A small image classifier, trained from scratch: norm batchnorm, held-out accuracy 100%.
Rows from block 16, named by matrix and row number. Rows with one number belong to one channel. Each number is 128 + 24 x the weight over its row's rms, rounded and kept within 0 to 255. All counts start at 0. After the name is the row's rms in percent of the matrix's.
# conv1: bottleneck pointwise conv (model.blocks.17.conv1.weight, 160x560x1x1), inputs 0-93
# conv2: growth 3x3 conv (model.blocks.17.conv2.weight, 40x160x3x3, transposed), outputs 0-9, a 3x3 kernel for each
conv1.144 101 [153 119 136 122  98 125 123 131 179 128 138  86 117 162  93 112 177 123 107 120 134 125 118 128 165 121 129 146 151 120 148  80 171 112 112 119 158 150 152  97  89  95 130 123  96 114 113 128 161 128 138 141 117 108 148 104 115 113 107  97 149 125 164 146 150 148 104  71 162 130 138 129 125 124  97 106 129 114 130 118 134 107 152 132 147 130  99 107  94 128  98 139 110 113]
conv1.145 096 [143 134 141 137 130  97 145 136 104 112 132 125 159 107 108 131 131 130 132 109 147 135 115 127 115 155 143 117 129 109 139 102 120  84 115 146 133  97 142 151 132 127 104 118 134 114 149 103 150 129 140 109 136 139  79 152 166 143 113 101 131 153 102 148 107 112 134 128 124 135  84 169 116 162 147  99 104 159 132  96 123 108  76 109 149 144 121 138 145 164 111 124 133 111]
conv1.146 102 [107 131 167 114 162 115 126 107 147 144 131 127 121 127 121 104 141 140 116  88 155 109 109 163 148 129 110  91 140 139 102 119 123 126 131 141 141 146 156 128  91  93 133 135 102 135 144 144 138 128 148 128  89 110 114 107  90 110 123 153  95 124 146 140  82 135 162 126 163  91 153 163 120 148 109 119  80 106 112 169  86 143 144 150 119 150 100 147 124 108 144 127  88 156]
conv1.147 103 [141 105 121 132 127 127  81 110 106 104 118 117 124  93 155 131 122 155 108 158 125 120 111 113 103  61  86 143 109 141 126 103 110 104 134 123 145 107 117 123 149 169 129 103 134  95 176 140 121 132 118 125 107 112 110 127 109 155 162 129 115 114 132 127 147 134 147 119 112 127 114 151 114 144 113 138 139 150 161 143 163 152 102 131 142 137 164 108 121 112 118 119 117 179]
conv1.148 104 [111 141 163 171 120 140 124  91 166 113 162 134 127 116 147  76 131 111 118 174 156 162 131 124 143 135  92 101 142 153 164 132 124 107 134  94 165  93  82 125  89 111 122 134 120 120 143 144 140  95 107 138 150 115 147  87 170  96 109 147 131 139 131 113 124  96  95  97 112 123 128 112 158 170 139 140 148  90 101 144  98  94 104 171 109 125 130  90 130 137 154 164 100 143]
conv1.149 102 [130 132 201 135 105 102 102 104 157 131 166 109 101 105 120 115 111 114 121 111 150 152 137 142 147 143 142 149 101 144 147 136 119 155 114 174 124  64  76 101 127 162 104 137 112 102 148 136 143 102 115 146 131 133 154 130 167 168 145 145 161 123 144 132 129 113 102 101 125 104 118 126  95 103 121  98 109  92 169 110 119 150  94 155 122 128 110 127 143 143 129 116  98  99]
conv1.150 105 [101 126 106 141  88 140 121 112 120 144  82  98 107 114 159 147  90 139 142 165 125 121 123 137 115 105 107  94 138 116 153  94 162 120 118 114 127 154 124 104 121 119 122 110  91 159 114 150 108 146  73 101 136 107 114 108 143 119 155 120 140 130 137 109  95 134 140 123 137 165 121 144 126 148  79 103 146 153 162 153 123 178 148 129  94  94  89 164 185 120 142 111 125 163]
conv1.151 103 [123 102 155 176 124 128 114 116 128 111 163 108 144 144 112 125  85 119 172  97 137 176 132 110 127 119 140 130 145 134 148 118 112 158 133  99 164 113 164 108 147 137 146 123 136 141 112 133  98 115 168 120 120 170 156 148 118  97 149 137  96 127 155 107 106 130 153 115 151 114 144 131 119 141 120  92 103 106 123 136 109 150 133 125 140 133  98  81 125 156 164 136 137  71]
conv2.144 102 [151 155 159 105 103 147 131 129 111 110 153 141 111 126  60  96 148 136  92 140 172 160 172 155 160 167 161 170 122 131 111 170 116  95 107 138 141 125 123 151 139 119 140 106 114 106 139 152 137 165 100 141 145 151 129 155 115 120 133 138 142 114 130 145 140  78 148  80 102 130 155 173  75 143 115 142 117 129 133 110 120 148  99 118 124 140 126  94 171 162]
conv2.145 091 [117 123 113 145 160 136 119  96 124  99 154  77 124 150 111 122 168 113 133  96 133 146 108  81 114 117 171 132 118 178 181 147 137 181 147  98 150 116  76 100 122 114 112  91 155 139 125 132 135  89 120 148 137 132  96 144 152 121  61 131 102 125 122 119 103 134 138 117 125 139 146 119 105 160 128 135 112  96 153 123 121 121 192 121 123  91 126 112 107 152]
conv2.146 096 [ 97 154 126 146 154 130 162 135 128 130 146 127 104 130 122 144 121  91  84  95 107 120 146  68 177 149 145 130 144 159 182 106 100  88 170 109 136 139 134 115 111  95 124 134 150 156 128  94 146 111 160 123 183 117 124 124 131 119  81 149 146 105 127 146  98 129 151 106 109  85 163 134 122 146 154 110 139 125 133 151 112 129 151 132 143  89 150 133 127 127]
conv2.147 106 [125 123 151 119 107 164 136 142  96 125  85 144 124 114  98 136  88  85  99 123 151 110 114 129 123 107 174 114 163  88 138 118 124 116 147 150  79 137 108 111 163  89 122 156 108 157 112  88  93 101 110 140 117 150 101 116 134 132 106 119 115 141 134 138  94 122 128 134 182 133 130 184 101 143 132 130 134 110 162  85 150 145 109 131  73 122 107 130 186  99]
conv2.148 099 [139 104 136 113 139 113 133 138 174 134 128 117 126 123 122  94 152 139 141 103 107  87 134 115 153 154 118 122 140 173 141 128 126 123 153 142 141 130 121 126 127 113  72 127 126 135 188 108  67 146 139  82  99 115 105 128 136  93 134 113 187 126 102 182  98 108 108 138 137 131  96 118 101 103 169 105 120 136 165 145 135  71 140 100 157 114  84 120 147 115]
conv2.149 098 [139 116 165 129  92 120 122 109  99 113 158 135 139 136 120 149 152 178 146 106 128 163 116 181 148 123 125 129 159 145  78 113 133 128 136 110 141 160 140 151 134 131 109 127 134 144 171 101 151 112  99 140 120 111 157 128  95 136  94 127 166 144 139 113 121 135 150 100 173 104 132 163 161 112 132 103 153 109 122  99 132 156 110 112 156 138  74 112  74 132]
conv2.150 101 [123 150 147 158 110 136 130 148 125  93 115  66  94 128 131 148 133 143 141 149 155  97 142 122 171 176  77 107 151 107 176 138 101 100 155 129 168 139 135 136 147 109 139  97 124 166 122 153 115 123 114 118 142 115 107 115 131 149 132  95 152  93 148 132  87 130 137 145 100 116 143 108 106 124  98 128 103 129 153 122  97  91 105 116 125 120 124 110 143 156]
conv2.151 103 [150 147 108 165 134 114 135  80  85 145 180 134 138  44 152 110 157 133 149 123 118 121 117  95 109 135 119 111 113 118 125 124 123 122  94 128 144 139 116  78 113 147 153 142 131 145 145  89 150  95  69  99 133 137 154 148 113 163 122 150 125 154  96 150  97 149 138 135  60 135 119 114 116 129 169 137 160 150 120 113 143 143 147  59 134 118 113  97 117 123]